{"model": "image super-resolution model", "activation": "leaky_relu", "block": "bottleneck", "batch_size": 256}
Rows from block 5 of a small image super-resolution model, named by matrix and row number. Rows with one number belong to one channel. Each number is 500 + 40 x the weight over its row's rms, rounded and kept within 0 to 999. All counts start at 0. Numbers have three digits each.
Before each channel's rows are labels from the 100 images, of 14848, where the channel reaches its highest value: "colour at peak" is the nearest of a few named colours to the mean colour under the peak. Only what is clearly more common there than usual is listed. The data: small charts drawn from random numbers. In brackets: how many of the 100.
# convs1: 3x3 conv (model.enc.2.1.convs.1.weight, 128x128x3x3, each kernel summed), inputs 0-63
# convs2: expand pointwise conv (model.enc.2.1.convs.2.weight, 256x128x1x1, transposed), outputs 0-63

colour at peak: white (97)
convs1.112:511497499515505519487480521537545504577555562529473522479542517542446505574488551460477467524493556520467556518538501490555483469543523505586478494543553486454563560514500447429556502511464481
convs2.112:474543498510539473532543461516496442450517553476534517499495483550515443442498429470430498512478544497537449441448440534474414470474425466507557461546487482534524433465553520496583506552504463

colour at peak: white (92)
convs1.50:474483493526515502445476485526539510547522555521434490459545489556439461556491557479493486556496525499502528547513462476478488460540517516536488517399547432459536559445493479447551470522460477
convs2.50:488489452505531482516495499506455469505535526546478522426486513517574508529511480488505490519481426454485479509509486544508500485453506476567533524502492519430491487513498492510531505463525536

colour at peak: white (79)
convs1.47:467465485470519534483474521515515503534493539522420456474510498528441488558462576458447501488466561489446486540516483458536480462541484501569484509468553469426503526468459437423514472494499428
convs2.47:415435509500515445475505515517461511473548528536538515450548541419497439419487445483512518516486456478495451429542457497510563564442526479528482502506454491485497443488559481453500505518533484

colour at peak: white (97)
convs1.59:530497521507516514469502511501513486563524518492427512460545504574439492519467559461439472527493536476480552493559515482541506446519507513564469541418516449413541540480505437426550492532486464
convs2.59:490471455552490462550553500532532482485534459637420485502472496407560422448461490543542510457535440536470432492493470525554508559488497463503459517516498521434501492516467439490528432476518499

colour at peak: pink (34)
convs1.52:544557520530578428448495493499517435526501523482396463497477478548483420479476535439475422552461457457523486510505465464463460471482456491530517471379490463455528534433453473411491411553494505
convs2.52:504423503483542435492466486475494481489513527493440526474490490441585543477373515511455534432462491462477506466552419526506470435511532517589488547493468492473551506518549540474418585497535521

colour at peak: white (95)
convs1.27:485467509520526533458475470561528535535530539510426538441541480537446479547485586467482479532485531506461544513531472467510460470542537499548483536432558438470534540455473463446527463523432498
convs2.27:498473495514504536471564487581472515508499549514493541538507444514513545493469539505571487386505498476461530474529486478501451496471479420537487500506499446427479532513522486510523480504573433

colour at peak: brown (28); green (27)
convs1.84:515441567529459523575552486507505517536552494529424528483527526498451509485450532448459538511516492483418548529534587537551544493486544522510499515600530554494517498555523455482537580448488437
convs2.84:512454529493523556480482481529463479552511559476552536490554504604494473468513437521461435464528489541484501487564487454516494530512466562475491526534450495498549450474470469528556461520512494

colour at peak: white (96)
convs1.74:477462479505545531441488495571523539541513558537474506456523458545468477564469564482485509542499571505474512494495468498501484499560521501537481496411539447512548530472496469474539458548461461
convs2.74:510440564546536494481530471559448534473494437527479501435501498552468559448475473490531487452520472378499479432499490493522540497483503464500572476483435517400497556507577480488550523457502462

colour at peak: black (40)
convs1.101:485520543534453521568558431505499541485477506501453521509498496517397534518467556465460506468489474481480480543499588547508524457460506498553490479614551554489514512540512426463485516447507444
convs2.101:499525457530491570457441467568540517576434531517553533508514507544482458499549500493488477515468531542513501542561408410527453497520445524474508511649485492565505456448414497524561505512435487

colour at peak: pink (41)
convs1.125:500447430532426419468412521487490549489515481525642526533471364498537589489589495530515534531558454519489488468482483529462527526537458517523517530411510469564534468496531555527478487445431488
convs2.125:547535456540458532424472420501490517510466540489529526565585520537518504471429521516436472528540508580409545481532438471478449461543459508453526546538437474516484445474485460458476511559469511

colour at peak: white (94)
convs1.28:460471513481536566444510492502517526511494545522415489465491507522450492565479549474504495517478552473481490526499457452506475462566497460577446498488524487471569545470462449460511466541448480
convs2.28:412474493496496500561511503557453446503597490519429446443483464516563489491547422510491435446494479458506468480509544520510533561485522491595507523480503465452471538467480494520536506502534478

colour at peak: green (31)
convs1.71:498530571475473508607535496483455487476457457511520455563461564469510538450502461553482462475430476460521449457477571543485558501491489461488516463588471555493449476555443485526456499513534463
convs2.71:536521420490493541529494480548411495483437498524525454523545560523432464506487437572494527548523520513476497533544494488472465499501492533513437482549459472572461458437507454495438510510500480

colour at peak: white (89)
convs1.14:479467489491513552452447489548504533514476556540445479447523481506460478570512571491528467547468568485497505528519451467506438462569549460544447492438554449498519536455481468475491468530447490
convs2.14:435405481504557501555554446482478421447570498534479566509491490482538526448514459431484458527467477459443505438562507488526534530519527426503505523504457525464445490501528446477548534461566462

colour at peak: white (91)
convs1.49:464462488468522539438479473547512551509481538537433484465512495492456477551503573446499492536472564483492483525493453507489471456533558461546446494455537470500525529455457488454514447530414483
convs2.49:435490481484560463549537527506507417494551448491523523436518460452535509474551469444535470410506441466530452476517517493497514530484536475572535550528532541426541542546460439501513504460570535

colour at peak: white (98)
convs1.36:508484510512558534465514514507570484560524547537441523457556492565458493547451538475470485547512553529495537516541484469550483484537465514555469523436524449447541557470495478480550462547471487
convs2.36:456451530522522409439592536534507504456545536534445479491477528512494465404532476560483428448528541424478518476481527509546471525545481441547554500523566550501505540440491424536520462453532461

colour at peak: black (36)
convs1.48:525437545528469484600590492492504506527551479519434531470511547541461518484466445470472528483522487508434522501526571528525543499468510549528500535615474539502539531581499480485508619420492480
convs2.48:530498504534514541468427485512504518550441571488491493513556549563476442476540444493521464513498551589524506554515436476542497501476422537476488484578425506584497451505483533535519464502474454

colour at peak: white (97)
convs1.64:492474472512498486521464505526526520532544543529430518422513473543436470542483593452448492524509539525468501523554480491504489490550522502604489526434510473445535559486480458431561471539469485
convs2.64:513427456486523579527524480497583502517511526572424556523485503400514460453522493573500427527566485440518461494490444487538508480477516494513515534542466524494503490573452488451598499530526504

colour at peak: black (34)
convs1.94:501455531530457502613550484475493493510508493520419529503508519498465546493455501488478534485522473504481535525517559517535529493487500526527487515614492550475502495535468468474519590419536444
convs2.94:500484483552534540437452413515525514559442541513551517509537508580505454486531441507426507506454535564457513466542474480514465498513493521454511480592453494538526478468431503486576494505434443

colour at peak: black (35)
convs1.117:465547561505431548567549462495468518472478489512412475498487524485422553472486533507478474496477465500451473557461581554506512466485543489528481441612502552465495508543508467495468515445514448
convs2.117:487490497538474573482424450531512505559441546511544529514517500550520457460535470520448494531495499537517497480561440461512444464490381511458508520614430523526488488390481518505558497545503440

colour at peak: white (76)
convs1.39:490489510517459541478460478545527517506512527485522470449525500530435497495510599496428467443447570470459522501515499509447508464491461469552508486423533489467504473533466467386509501416500458
convs2.39:403433516494533542480515461591576509496483519548473448453481458446526482466595442423434524498528434458442492432484458473557462518429449467595471482544501531484462437517459495482555469476521509

colour at peak: white (98)
convs1.37:470451552500513520472473490534518510506503560543400499470519501537433485567469535477468486523478552477463506519504473485500445438569500468569472467467533470440559534471465435444500464535460470
convs2.37:442431529502556486511501563512468474510549441532494478455490506441560461437588466480483551525525501433503512490498535557446460536483473499559549451490575530506478523574543434437540489568573559

colour at peak: green (26)
convs1.44:550477538483468438602532488476499493472519485516540496527493524484544527430487448511512551487517470474460510459499585547506555534445483559463513491577492579511479485568527513531497554425526473
convs2.44:553510461500503536461446541500478502529391548493513509556540502536453405456478427523473498522487584563426506536549431445451499478457482539424505426518401534543486459396490511557533461517533460

colour at peak: white (95)
convs1.38:476482506500527546475482480507532497549519572542422493456534461529447476536477542463453481544493538491484512491528480477515469476554524507563480482454536479432561564471493452427519469536472506
convs2.38:488481508514474532485509512453455438501553491419429515473506440457534491487496518519466415457516484388551520428485541522493462528458519479527552479462469591484490506500481458484570515431516496

colour at peak: brown (27)
convs1.118:528452540558479511580538479496500498530536477521458558532509528514476539486458493494457534513521458485420529481540557522544560515516509530508498533616518569485491495555505481495506590427512461
convs2.118:515455542505500545440454461508465513556426567401516514482529518530495501470482498558441398523529528525463559501524421496502501468473465514472514498557422509555514463448438517508515463544483468

colour at peak: white (99)
convs1.51:466476499522506528479500467521526511541504559516413508466527497546445458553445578473445480516461556505453542506512498493530492449569502501549472503462531472458560533467482457444535456519478464
convs2.51:499453482490493521445529524522494462530561547540503517419521501488538497474508459449516406529523515468525578452473535536509526556467471424502514508565512497410541535478473490524527497503542476

colour at peak: white (97)
convs1.34:453478510473527546430458497529504547497489555546409503461499456524441471551471540480497471540468557483482499509489438483493455457560521476560462493477548475479546541472473496451501452533432504
convs2.34:473444457574521511563559550501512466491534514556464463505464509541529526500517443537566483507501508463447512487510468527522552500529531501558500546472509458487550562448467477464485513486586520

colour at peak: white (97)
convs1.123:451468502471519540449482482515534508504499538539398500473494496532461468570467551443473490532455546487460502516520470458480471462578515466551467490468530465462561552450478449440526459524466465
convs2.123:479492490519497491524513525539527426501504531532452511437502428517541526470477516508534467427484419420466460464451468574542564556491575456569514519471564519370524498510445450456533505446531492

colour at peak: white (95)
convs1.53:473469493531525483441481486551535544541525555514478508458535474544472472547483583468495481529500559522476521522511473487508474471554548492536481539396522458490551556453497468462551479515426485
convs2.53:492490502510522522518510454537444416493524499484474478460526496444594471449554444481441514523524414415488507463522530506518514576526531448567516493501457554504512512500485493516565524462543535